config.yaml
encoder_norm_position: "pre"
decoder_cross_attention_every: 1
final_lr_fraction: 0.1
Rows from block 2 of the image encoder of a small image captioner, named by matrix and row number. Rows with one number belong to one neuron. Each number is 500 + 50 x the weight over its row's rms, rounded and kept within 0 to 999. All counts start at 0. Numbers have three digits each.
After each neuron's rows are labels from the 100 images, of 14848, where the neuron reaches its highest value: "responds to" is what is common among them. Only what is clearly more common there than usual is listed. The data: made-up waving flags.
# fc1: MLP up (encoder.blocks.2.mlp.fc1.weight, 768x192), inputs 0-95
# fc2: MLP down (encoder.blocks.2.mlp.fc2.weight, 192x768, transposed), outputs 0-95

fc1.282:517465562531528469593493496502493447458484457508498528502517562513490466543486474448492460549570485476500438569551450492480457512517572532545468545525420501626381608421496570549481480459463543573377504558547532473511451495537507469421493529528512463551493473527603444514504472474589464473
fc2.282:430522473603516503466562502540488505433437423415515479538493474502431569574482483558473389448476438541450540515535559473594446436419479464527472465512403425495519461513449529434488402551555449436557504466458502445513559463479470542560414474415509455475444504531492514386542454506445505532
responds to: yellow

fc1.593:520499470564606498522498483501531480479510511504468539558464512480517485501482439480534533522485550639490476572569491540477461565594519524417465499503509484440624498525559466454494508582530480432533371498497491589463533526516599448454495595484527461463436559546528495448486520495503438442
fc2.593:437441495475445458572490527476535617482496525464456473453512434460397480448492524537481516489457381507512480487515472393564496426585485513474496529564497455473517499568445537419556460550507416593582489514531481449495600498474569540565466562588526499473530462387473566507491449486524402491
responds to: green

fc1.210:471468464428497401474402484596494454442487508467546492407369468503597487499429504592440474594598572451493504529526462544429529508466557556497453505529546496571402502492471464544491534480472558500468528613503455493529452534456562462537562541579579506465501504429460524427468418409540498492
fc2.210:607472558373464515488546507404439536581529500549466475526479514504489402480420481494506514477530455534457537373469548501550473495423569644582444471547527484558498404594478535537437395514461443410533575476526528596492479590556490524506462510585501532520493480539446493586446479486591474533
responds to: triangle at the hoist

fc1.613:499460485524463504451425489419486440507456498435450525481513525470467558413470517477509515558539467502596506505480458566512494522373517476604487525478543529484492473421550582554422564568490538506494469534547446473531426448477453451449487523471579544441497476549483526522556480502470519524
fc2.613:455446483432412558568497417463480476508534494480416423476452533489515463549474516433504599491508528537519462550536548493609488437485572396459436576519513520451555473514366530518528513558494481575591480573538563514580558457489459518559464532439415430431523429494530523561451508527443449471
responds to: green; triangle at the hoist

fc1.120:477478554478450441549562436506495511433431495517483542495536496599422449450440502431497538546451483429563492515519379535514487549413460492487443490441476608515512389401426451440412560605450518463514491571508426470576571496444489508561531483510503554486518535555499539492567497432471557496
fc2.120:452416542523400472509559542414532516467484478494541445379477511535378465506507587475437530456572534532483528494441447407539527465542493451489485543439530538444513482647487423427585489496425423557596487496550507518520492508495441471547525465514573515538484508490538564509507527487546420519
responds to: grey; offset cross

fc1.661:543397472509517442477466481424496533478505504499456503538499382507450522503440486469527531454488433580521590478690553560518526590419464512566505466516610485489541520416571486470533529493573535472520513593462462498499469486525481399471519535479544506499497530441420520477459545605525512426
fc2.661:533416538475526514509486550406536463456577486557462412512687443487564535498493497529435512430500464519437511505557461598531472511547533514434537444491454449482480400425490535491567519578430479558543479526510469427480363470527455534426531530540495518451533412467470494571475426381477465529
responds to: two horizontal bands

fc1.144:499510606578495552495479449520542462507517502490491493395487506623571487407567552418531540498503515455501390561458404488609561530515548475564476415553508494463595460537491611468466547471498490449524544541423528449493511469545518566422499493490438532535460608562464618538528491521458563508
fc2.144:519497540555520560514472476444525545531408543455578427483506514481451406575455525577569506486592524504506430447496526446443525461518570493467443400453426582488488493472455442462572508519555530506546466484522470492556496507431414526567457442516491435452459413523545528524448516443523474519
responds to: yellow; black

fc1.725:522583458550572465446503535488451437530562420507603583447465475469486585510544481465448518496496469541513492527445519566490494517598456522524534554472443513516513599372520508537537487476481555494501565567455448422530459523577557478549498471551435559530502560488596414489486460505449503436
fc2.725:403451525479507449413558543429527541464441538505460377514476513385579474497533527523490434528454535482547595525442464405412575465498423500470508540540428489539447465535511534510512504513578440527579581547511601503549502472547525522509517483517496522542405436611561580561510470497511536518
responds to: yellow; black; diagonal split

fc1.32:491528533485564532446414422483436407458483516557489486363466484556497472440483523494524482498443508469560474552495523490518503502455434496481419380538485448569509518509534524512416544529516562501502477471525414475490458509497544433466560457466576582467544480447579449512517558578473516543
fc2.32:522545542584584507407484523547427476532467490464513469554515481397533482546467450461607539503578466436516417512452483472489513522424443554493485583514477492500597460499489505429504535637448494552440462594509583470518588502463509512475589484536506548549526514488480450487482464547503452428
responds to: grey; offset cross

fc1.298:501452552579467483505566495419440487543500528535517489452537493569446512421517528510515486388544539605513449587524536527498460504554446488616466569561442504546547556502539523544455531462470418425444465537550493437481594432549481605507525522512420482440486433500440440422483476426539405512
fc2.298:464537395585455428516496485555528463560457545482583558461518454416468498478491564520481497400500385473616537493497460393554477488540559545520526448419499501511449464471449578449623477405513522509561547479481527475524523570575533485513424478504543535471468478517584448550539628564509527467
responds to: yellow

fc1.227:457556494466538415502534485414483521560502503448541442424468504580494439617420528486479425511527544478552552507459551560434501506504495565513438427515601534556591486464485495475494536493508504414535489492469538512512499485493545509549467543466523502541479553435535566387646448511468569480
fc2.227:530484406540488463433542510389491517540460444506515467444529489481471526571428523585474603539478457426414471558489454552449462539564474529571480535488573476608505461620523500494469554508428444521509462481492534464521571518508520526450568524604456510556569493478481506522418428474587541581
responds to: grey; plain field

fc1.313:512502609535582493415450492478511451525526556623602599489604485552490479522574488447464549536470404430550513549520492522543474550515521479524493483489460504469495557521545423535552511477526531515529512494453481442521475520535408590421517576557537499474541515548499528546485401621456458533
fc2.313:526543571512593626530526525580529546467460501511465531527486463502519424504510513481502462505461503534419505515547475504456553511449515491592465435452427589479417402544526450511510455483544421529456501484563480465470544541604562619422485546416499477569485489496440531563503501528524617363
responds to: triangle at the hoist; saltire

fc1.215:559582557491489514453572499500362560534480517461446467523476439475511464545438483477433587497515482475538555533479474485404493425536462374547554430547502450521456528484488535476422540524528525457499466559521575472487583549425545433580505399445431482455487447510544528507547570541487445603
fc2.215:492511505531517520481493539472498559483506494543554468517545478444524433613439537473575512477526570451485508524495564483493491523413522512403459508540538430511493422512479460478427451522497483521502572520514438533543465453525408499468461567606528463607434540537404415581517480400496468444
responds to: quarters

fc1.336:480534469492503441537427430531530475491448418564498455426450523554478566463487511522496547493518594445496468507426505459533596575384431442498476446469433552537464476417474484507439541661521520563458429436510510528586486433505441591547409506535472588524543465467550560508555448460503508467
fc2.336:460483472544598502507513526533531498514464456527532472528437491464475505610559500522490430480471478558486477567536537507549517448552524417426513508583474442485554510509373528397516522513517423645586495465554472637553505426558514507525498457487538430540473444561547500559471501504474477537
responds to: green

fc1.629:492443455465510437459417517535445362517378540510564609465529467535433478487504428547508488582515519496498453527490421459394503458528471518577474539495539548532372494465584457605450442520552601627470580534576544428462444500491482573484492537565491533528593509439525448570590502462517480554
fc2.629:562441384508471553553553489523485551409491505504594529465401489536472480481584591537457485513568417542507545473531484533526433501470553470432430436465501505563599531514449532501501391543504429460555554443588486458529623502495523487540505474334565539459419509524441488537595494537470493501
responds to: triangle at the hoist; black

fc1.422:514455531446463514544483574567465553530430493418472574579477454546503421550490535508453490463472534531519502439575533552528477517387491501489560503478520503538485494436440476514411496536515509472576558513499509449434513485547492471505512517455556515524560483431421424429538573500506542475
fc2.422:434479563542461539502534438509485499452563467475573522595512498496500479428567535510494546501550445477468564495508498478489487446496454401484510539454509443523509513434486532507481513490447479525506409635446579452392509573614570517432499464553414533526483488471458548455438516451517565599
responds to: two horizontal bands; plain field

fc1.321:493458505538521497385412456487493392514431521419463575455529462485504541476485495542474514561418503533473505542526553478481496442536518538573471579426535564444412552447617520542418518588474558505544492641528456424462525441529478566465401552514481507508455535504491458461494614474486519513
fc2.321:469529408443473465569511468459509452445521515540502475411399515491525489534543476505421499549551417476514541564500462503494404524479654496417471477429509551548526492440555523454470345562509458503482553531575504614498552426457423405584457521457565491412489435493525518565542521528444456495
responds to: triangle at the hoist

fc1.507:353451533513484446483474432469494499486459598621468598452491522532417516516476441511470504569539458540382477489524469593481440523461448502470524569478406451525510477469567567505517523542471440405418497560560451454498601425521475566478599522546512492499529446463536504475552487491508480433
fc2.507:508567512535467480500414487471428557579495517426451464378447457536504494543455508546479513415500486561566541467518477523482496500517584476504506455477450475507465537504464562416490480448505478488556546468524553557541533436495446478519509474465504494473426493389518492476462463563473509514
responds to: yellow

fc1.734:528454489570598533469523434399539463527502574445430474507398424452505446596523511357444524448465547505525586482522498546436505496463466408592464446575568487445509522443464431537522536489588528428556532539495467460482457502521499429464510485494512504468464512449428428490471531530443466495
fc2.734:561459497531444455494553486458525483480436431470545563522591466463520464502537506525476508501476452524404506493542448461457519465515452458526565456489405422527507488449553553532472601551376446551484407490430470500475413428509504560451537565571458523463523576446363559547427498488587449572
responds to: two horizontal bands; corner square

fc1.205:528423536431486506564530553629556490551467495463526504415456497487535571506415533502446484468513500411525538475481508547419558513566486473526482458454550575497415501469458459514491398468495489354372557441452436493474509466429521544503443412470485522554517449562522521446566601570580543481
fc2.205:447504513516402464437521524444543519472465451459506445500572448482569430407462521423524426496441483459442564453462609423419533459524495519530457451555469522614536483579521527505469499477454538566539481570401506509432395531508443476496564522588502462516504536464568456504509525520467487513
responds to: quarters; upright cross

fc1.403:593506532475500528452441509380473495533546414434452570528556430527535617455412584423562497511485530403477448459435417479418472484416544471541468459525462493517540575464485472531497587520462434442474555594571543527559550499477487487548461577577530336489540491445476523605550476555549460570
fc2.403:539527435523486559547469544544507493470623512470529598487484411508540484570478431590521482560541465560538432455495465473474516458500421495504414463467506439487455494573491654488485551471478538498446472458448572447494513533558464549430447507575510590454453461507459434484486500393535549435
responds to: yellow; quarters

fc1.213:479596518502510517482459471540534490486527521444559453486433542538584372508426532513524552578496486474458373556451565497467582427407497515448557571532445475513551557522503473511506476508467567445454498514449496474438510454472564492519549573557486486455500496388506483482535507502471520524
fc2.213:536448540457533391462466582488514565508420457569486491515556512539571380628483519507512445531508489613498505506499473449537516514482539396462639401525514434483436451564453492459533508422526506549488464568505497516472577479581507551481481456497511519501528607504487480533519387493508431508
responds to: triangle at the hoist

fc1.545:388419579494487492552468396485544447505542538563449440482528541552449454496457564475579510541514544494538484511499472562486515544482386555512461565487474477591455506432508536508444531570504460514554513509520462489532572581525408479468491544513491444547547445571572573471546511422451503518
fc2.545:426454559508449492512579545496409496463479558487578421506425502497354476563410533502405539482493494482494510498500415432575511441518497525532552517457561543482465458608447454518545503482535398491535441547356478435515548554464389431548509493536545570445452459465531514468498523444471468551
responds to: grey

fc1.434:543489507417494459428477489624527576485497497645462550476501558562400502416514464500458653465480574536475550589563464526484431569478435511522426510510518494522521526476492465487405470611519507430531476469562456430500494556469449488483564504477502409482486534572428477465493481446521456436
fc2.434:462460535450438455492545500513530602563387513454529458464477421463556538549349511496464389568481354504527556477521420464487561505462526485531407468546571463493492429565465501436513362530449480492520521540487490562561571543441451559564507501435522571449551568425547546496514509521469484544
responds to: grey; yellow

fc1.688:522510485572436509451456413456469447539387558491557469394550461509508492547483458468514471434530519379527463549487556486373395425412516493498480534559560555525398464490515475504482580474582501566501454561439527464602524447466494549471520425530481487584604440527576432469527503480500405549
fc2.688:479446383433480480524511612543475501455505515455499582464462460463491532574445620452486511570570565529502485546492505520620469596530512576437550449489586522527540503473485439583585477506562356461512610469562439521536569529505553453455549550414574593477497394518480482538474465474385452501
responds to: triangle at the hoist

fc1.721:521438475489508545424458461497457480562421554513472473404532438452492522407530488501527490557507492426497454610540549467431408419502432469560528543473488527444515462431526537587375515465479572539484451599521517428471490501391500532451536487534467478512543513613550385462619555520507486482
fc2.721:528488381595403470604523542481465517532499464481541455478444474522478503525485461433430491470562501546497509457500503572527492597427579483372483439496483593497529482512513479486571502538473427465495631456586519494530534493395467485528503491421554496534466440451409546599502475503429476452
responds to: triangle at the hoist

fc1.294:572554401452519517490474542602548428425562431463427540457518492562479590520407479602481471501520490459509540493520540482440548437521433501507546507472519500453451546559553494489430507491499525464536451533549523535535515473508592567455485499488508596526465527572572389470546419514472523435
fc2.294:504476555522438557498482478451508612515611526515526448459440423596557528440463434505489500589508452431504481534490538522544370491461548499499445454474425476501593464529470539386569560493601532472531413543407517483530509475452462529554577513461545526458431411424487487575514545522499503461
responds to: green